Rows from block 7 of a small image classifier, named by matrix and row number. Rows with one number belong to one channel. Each number is 128 + 24 x the weight over its row's rms, rounded and kept within 0 to 255. All counts start at 0. Numbers have three digits each. After the name is the row's rms in percent of the matrix's.
After each channel's rows are labels from the 100 images, of 14976, where the channel reaches its highest value: "peak on" is the class under the peak; "strongest on" is what is common among them. Only what is clearly more common there than usual is listed. The data: rendered landscapes of hills, water and sky.
# convs0: first 3x3 conv (model.blocks.7.convs.0.weight, 128x128x3x3, each kernel summed), inputs 0-127
# convs1: second 3x3 conv (model.blocks.7.convs.1.weight, 128x128x3x3, transposed, each kernel summed), outputs 0-127

convs0.75 119:151120098131136106160110137085118180119158150115137118105141142178107176125124159141148140174148133123126140139118127096086125100102150131098133117155139122100146128139113120126163110101161083133061146133097101157136163152157114099141120115149132107105144129169146125116136116116103154141118111130142121106155078116132132160106134106105138072119135189125075098110096110128153167111122
convs1.75 131:113163111137136132157135130118154126106110131119113073143090114101095106107095153096112123089101089109106106114105140130108134140106093119103107115151140117113135114148128125165155092151133154097125095095074127122120177133109135175153116133137117120179140094035104149145125118121109097106132145130107110111144142114113105165184122145132156117083160134118108124108124102106129102141133
peak on: sky
strongest on: sun or moon in view; night

convs0.36 107:116133103177101081174118088095152144072132123075114128134157133150125130151106128166103108113123121101118133109120130133110127149147094100139091112094120115107110173149153127176110138147156118144120126131165123149124171082153071138139150120142127148158136177095129131125113137109104143118056070132141143143119127111106132134111139143125095121127101099118102106111136112128122087140153
convs1.36 108:130138106119062049088110151123125127142102165128131138119143117108143142132146152158116133119141109109127132138142101152125099141186141112142136143160138123140116101123145161181144118094172095108108136102107160128084156154104143116131102156123169179133133163114097133135149124158120095142142129144129178103135135130118109100130185132139151123131099148160124149132140121146162096081152
peak on: sky
strongest on: night; red mesas; sun or moon in view

convs0.87 098:136159140128136116115138165106105117118149136121128145100160113093108127101157090111084118108127098094135098111100120143122114145112122141123118125136145140138148141123143148161117128136158088105105103095127156141111121119134142141096171100172129230130187152149136123104090138106138100093158111168176175115132069102142108094147150147116136145118102135140149137135105146139145107138132
convs1.87 107:131100123101155140094159091175108151109112138103168148122129121134135121172090110130128147115094110094099126104176123136126153126117104120135129166130119101124118116113106140101133132139095130170160127134161126076137145154135121136097082127122158152099105152159176145071123077125126130144092112090128131152128171108097142115097124157102098124116113066108120111128153116141080107142145
peak on: steep ground
strongest on: purple alien crags

convs0.101 096:122146173098160129152147141146144102100148098141085179167119097105125142083132152128156138177129122119130131128120118112105159115111098122138150108119140127153125137116107152127145126129131149136124102176140100091130121092114122060174159148128105075101174112109105182123127101121119124157134142108124138137124121156084094116091136135127124138116128125086170106146126068124174120127136
convs1.101 102:113150086126098148115106141117121183111149130109116127098112107159135163143103138113130140153098169095127136122085167148155099121094117157096129121127172116174122080183115111105079113133125112128148129121104136141101121049111140125153081117141150171165132140123123136108138144118150118108121131123171098140101159158103164131157113121152138124127109135154111098143093128141167122137107
peak on: gentle ground
strongest on: green hills; sunset

convs0.127 131:129125135092135102192121153106151149140176154132122079113158157116124132121132133119147102114160109146145133144125126111119135119126128134131115139113114103105121154138099127113153097186090115162126100132124127133127113121114137118074170132152114106118187152110124122093088104084138146138114148089140127110157130134120135129131109127121142120102073205143138139158100093123149202135101
convs1.127 144:149173130122127206096105111127145141115071077112120135132118085132102096116120138092135151132123128132089103119133129136129107140140104127129135124126144138111110100150104105167140092110159111131123145116145100116122145108126118157129117127133136149134140101064145118127145112143111124104109067135108103101086125137131151111156164115117113182117144037114107101095123136122143089106112
peak on: sky
strongest on: sun or moon in view; sunset

convs0.123 099:137171143118120104114147124098088121114149155115077129149162163108148127114121150082141110103156133060128125153119078108109137133128148129118128103104131171092104114113107133160148138146136144135142094141144130146210117137089173090120112088119120130139135171145156136189094117131149159125124155103133153123143143147123117115123124122143129125122145165138094167141103147166119099122100
convs1.123 083:086108093109115086091128112124150098134122121163123149129116151111157119129093103110115109108106191119089102147107120093118132157141118130138123138115109094125108130117094147142195133122133185160153111111106109148100095121125107109117115120079109136100166100161124134164130079151160168153109138123162164133148121118121139145083137103134107121162137102139112168093117160128125092110132
peak on: snow
strongest on: snowy peaks

convs0.7 108:120126130122134155089140092127172103122143159130112121153096145155125188141177122099125111139118139091123152109101154143113167168154139129138118087119124162145078126094121152126141145144116101131145117109182179128139111110136102075130131122122142156098130110109124152135076110112118138130093111116111120139115085090112124081096109121124126089077131089083117097133158122148125151108131
convs1.7 087:131111152175141094130163078139127124106117139101112123134155141116148142107118131130147127112118119102184116099128186117131143120090141125120123116120117107153135116099172086116129156156136137127107151136051163125127134155146132194105170118159103156148085125070141130149159108123096093146126114147125092159162091135143123132127105084102116156137157141114141146117129116126156112127164
peak on: gentle ground
strongest on: red mesas

convs0.67 088:130130097082152165100156138097143133145092078147145119135082118144078118142082130133123119118141118063175134169078126108126154147179087126138110133124116065119102175156122120105136128149132111125130139119151130122137137170119116116115133109160161125133100116161133148140122124150152121101162117118126084100135102132114167126146132159156139110153131131081149154153158143108140148102115
convs1.67 088:103139087118164103148122121147147154158111126127125154150126133129194121098084151112133097122150131156138144123171124113127158130099119084158118115107084150103125179155157111110130133120092122151118127175120121136151097148149124157158181088077090103136146101109120096126144126108111104140114098161127091109132123111103138125081081121095126132092106163102139115147146123119122141118090
peak on: steep ground
strongest on: sunset; purple alien crags

convs0.76 099:165106099182151136132131103098122114154138104108157130144114153097087124113122161128122169149127116088153103140120120133120114137134150102148118123131117155112130126186134084096114132123137117189158151100127115099115135153163158139183158197109142143111112098145150135152116100067102113133137140127110121151130129121132089137108115130123116148171121119160125128115107129127168167064140
convs1.76 095:130143157131115149161124102108141132137154081146096134136129113142158137100132113131142129123105126116120105140158103088118126159139085137133127092120147187143140128125144143085128096106112111141139144126134146144127075080031092165153101084131114111125104124159140148120147081139122092110126113122122128147132146102104133131150102118133132124177098153156084122121167128092077117132138
peak on: water
strongest on: green hills; water

convs0.31 101:112144147085136104105129161121147156132140155100133145127141126108110120092185120138148080121182085082165191130137146117116120169135113098114104090124083130114121137105083109149133136123127126106121110119143131110138130172111102142129098126158105133166128113134112107161154134154147107108094114165140153131149114148128169108149121147113103125127116191164096106106123128125167137105178
convs1.31 085:124132169145142100135098105118112149149096120154127138125104146132153092119119091103125163151081126116109122126117185148131123091128132116125128156116105131129149134182119107139140129116154129132133133157101129086181064129130157161084097106101129076139115110136151097105076122143136143120116133123078094142139097089131161080098141108106115130117126134121117148120154170128084145103091
peak on: gentle ground
strongest on: sunset; terraced slopes; red mesas

convs0.48 086:121132159159161136120128093183130136168110101107100125123154120173077129141124135150125115098169116140130071115107153085132134096109130118151127159104139073114118152080104147138167134136133100134132190150147112128084126122136159158132101136163115127132106120144135148087150104120129074131129129129189116084151141128145122153150125132126130110125141123116118162183137114165097127137134
convs1.48 090:128123115159125104095138121150152131146152177190143151150107112152125134082101154113156148136154130164157172138122187103169151123155134170144116168121111099106136115116148103092125148128162133123111147130157145148096114188127091099143140099118148162113100147143132138119136131128102165172129149093115116112118118078166106132156126142145128110101098149107139124125074109130106151120128
peak on: gentle ground
strongest on: sunset; red mesas; terraced slopes

convs0.106 106:113106119083123153086129098130098127107119085147136095129133107122143095109130134167106100101141146119161113142138138141123135154149129106119132136122117145111140083093087129127113096096109149132109103108099134130088118135121105110137122124163071154055074058155147181154126148146110116127155120118143084107159118121136093132122130134133133148108130085124083145096111133168145128152119
convs1.106 122:115113119132101055170151154132178126101159157124140137112166121108101137135151125117142117127108104137139150118145127122131118107120130114114098116119137136149132154127131141129142109162143114112143137147169122137141153140113129167120131155173127088208136155163129113144096126101179181093118137081106134111116129138126107136161171120130158113136122211147144142119159118131175110126138
peak on: steep ground; snow
strongest on: snowy peaks; night

convs0.103 087:172138142178122164088134132143123128106156129128163133163116140145092126097127111176183131101132151149095184090123177167145190114122128118178147148097096112142122122108150152141114108120155128134134156118115127137148131168094168128105066126138141142120144126120102113147121127143133133133099106133121141158122132084165149130148104155114119154141121155136126098142169127156084104130120
convs1.103 077:126124136128163140108108129123140086198145116153137185089112115159163128126150208161132120108128111117130162109117149138101160121168152137143118140137124122100172146092136138105125124095169138114130138107152137157135097133121162132134157087156096117152140137129117112119142094113169123144120101119158145123117090128170089124120144099140163077122136140099136105135108142165177107113131
peak on: gentle ground
strongest on: sunset; red mesas; terraced slopes

convs0.53 100:134067129160090102133109111140110145126134133129067151137143111131123147119155133089117184120128142141124118130135091128169116153096183150078122159150146139172148151129141129092128143172134143107125117105130139158133168075131145113128124067103091116129112096151148142182116125109091136116128129112125081151112140121125131132143179114118153137104119138147091161116116121149120098127090
convs1.53 101:136110088132119106123100174159122120167136147122115096148096159133156118093127154103106117119145127116134152092109126123107138144121171174169100146117150077154145158073147152101129132115103131143159145083142112099110114155090133135127117116152123151172132123177083156159148116119161162168119149128111127107123134121124126165141174133148125105156134100153125116093106135117092185126142
peak on: snow
strongest on: snowy peaks

convs0.52 089:096176110142122148142127114144076180139172087133130062140176136091094163143137113111135140143126081133140122126123156123149144114107135157125153133144130109151154127164087105111150139129136120110136144124157069136119128121105147115124115118092135107088127110131138162091171130110099137123134155109131107103158175099143145129105109093100128091101155103090156110119154134157107141158153
convs1.52 088:110138174145138124087115163127111135147159117059107181131089100150105111113134160100120117108125107153147117147093126107129121133147142119133147141112131095114149142117121121119159107155099117111136155152116099170132105116100126159134139160172153116091127153113120142164135116133140152077086103078131137146134120127130088111178128142163160117161079151132141140134107138092120084132177
peak on: snow
strongest on: snowy peaks

convs0.32 079:098111107107156096163129128117116141159137133129115133103184118185132075162132104104138107133118123147124127143130180103125123107162174144161124165116133158104192154103121117123122146108133110141139088128141130147130120091108091134153103127162162121131119121140163172092128157123124129150098138117137146110113177122179127139127119160102104145135154075144139139153137151109076133165133
convs1.32 092:109093162149165096075078125137149124159127105103160134123160148130132094126128130108103142119145112122115120139095131103144150147144142114156148157111090084119131122134182107097142132077082179105116148146121108151129122097153157103125151115090172108115117185142146126125127123126140159165140092106135132093149158138107113108105108083152146132139123097099148131156101129160101158109105
peak on: snow
strongest on: snowy peaks

convs0.69 102:138149129137149091151143105137149118120115112124162143116083103129132116143097120160153123071153136118124122148136104109134162121125072065110112107119103163120143107154100108169114193149111098139133158126139100116116122126130120090113101158136105099149137134106129132105129139088126143141139117159143117125115097146192086104128092086090124122081161124088153145137143123147179154131135
convs1.69 090:099100089125126151131105153129137101109119078122146131125177107114095150147133081134146129143170141080108090101142103117151177137140121173125138112144120129107081146146165137113056137155105129159100127143105125121128149120151113168124122155107116114150092126150110126133114109138116118153139136130146088142124065118179132126109116103155134167101114132154102145113110090184139143110119
peak on: gentle ground
strongest on: dark volcanic rock

convs0.92 111:105115115126100108160113112114137095113153102129129116114158127108090102122093128157193102158088107098122124132151129105112117131101160127133106136144133113124133131126095110061207119131127141110093106112070117114142123161131123134147116124152139107112132143129147130146131146149113137130115107129112143126139155143132142141125121173157153124126177218193113136116143122145117173127156
convs1.92 141:135132154124118118103132160111126173134116135111080118114118104119125097131119138099108161077127127145077120099063086150112078119130098133129133171132135161106104094118145083129102095132120107138142122125134096125131148125103109150107088138128114155156117094115106155110097140107140106161130154156122137096081122079103151122159085098114109093170119112080118121108117115136125125145084
peak on: sky
strongest on: sun or moon in view; night

convs0.94 105:146116097146102103122161072110182121166117113141157137163110123124100120106178138185183103130142123138139175104107161176104132153202121132159107126125136122133081136135092129135152111112135118119116127120097142141087088140121095117144135100177117105144148117127122105129151111110177115132112126140140141144150113138110137089143159139123150151144099168123134144144142166146143140144134
convs1.94 095:144126151170129141102117163157117164135145142180109153142103159144145097130151093111144166104108112168123158136167159136115111098119118132140151101132104129110108134109111114086149137128113116085150140140149151075162107137171122165125110112070072132158114110108137187177134108124135128134117127145134130138144113084108185140110108137086113111154115154155158149120114131131112119127105
peak on: gentle ground
strongest on: sunset; red mesas; terraced slopes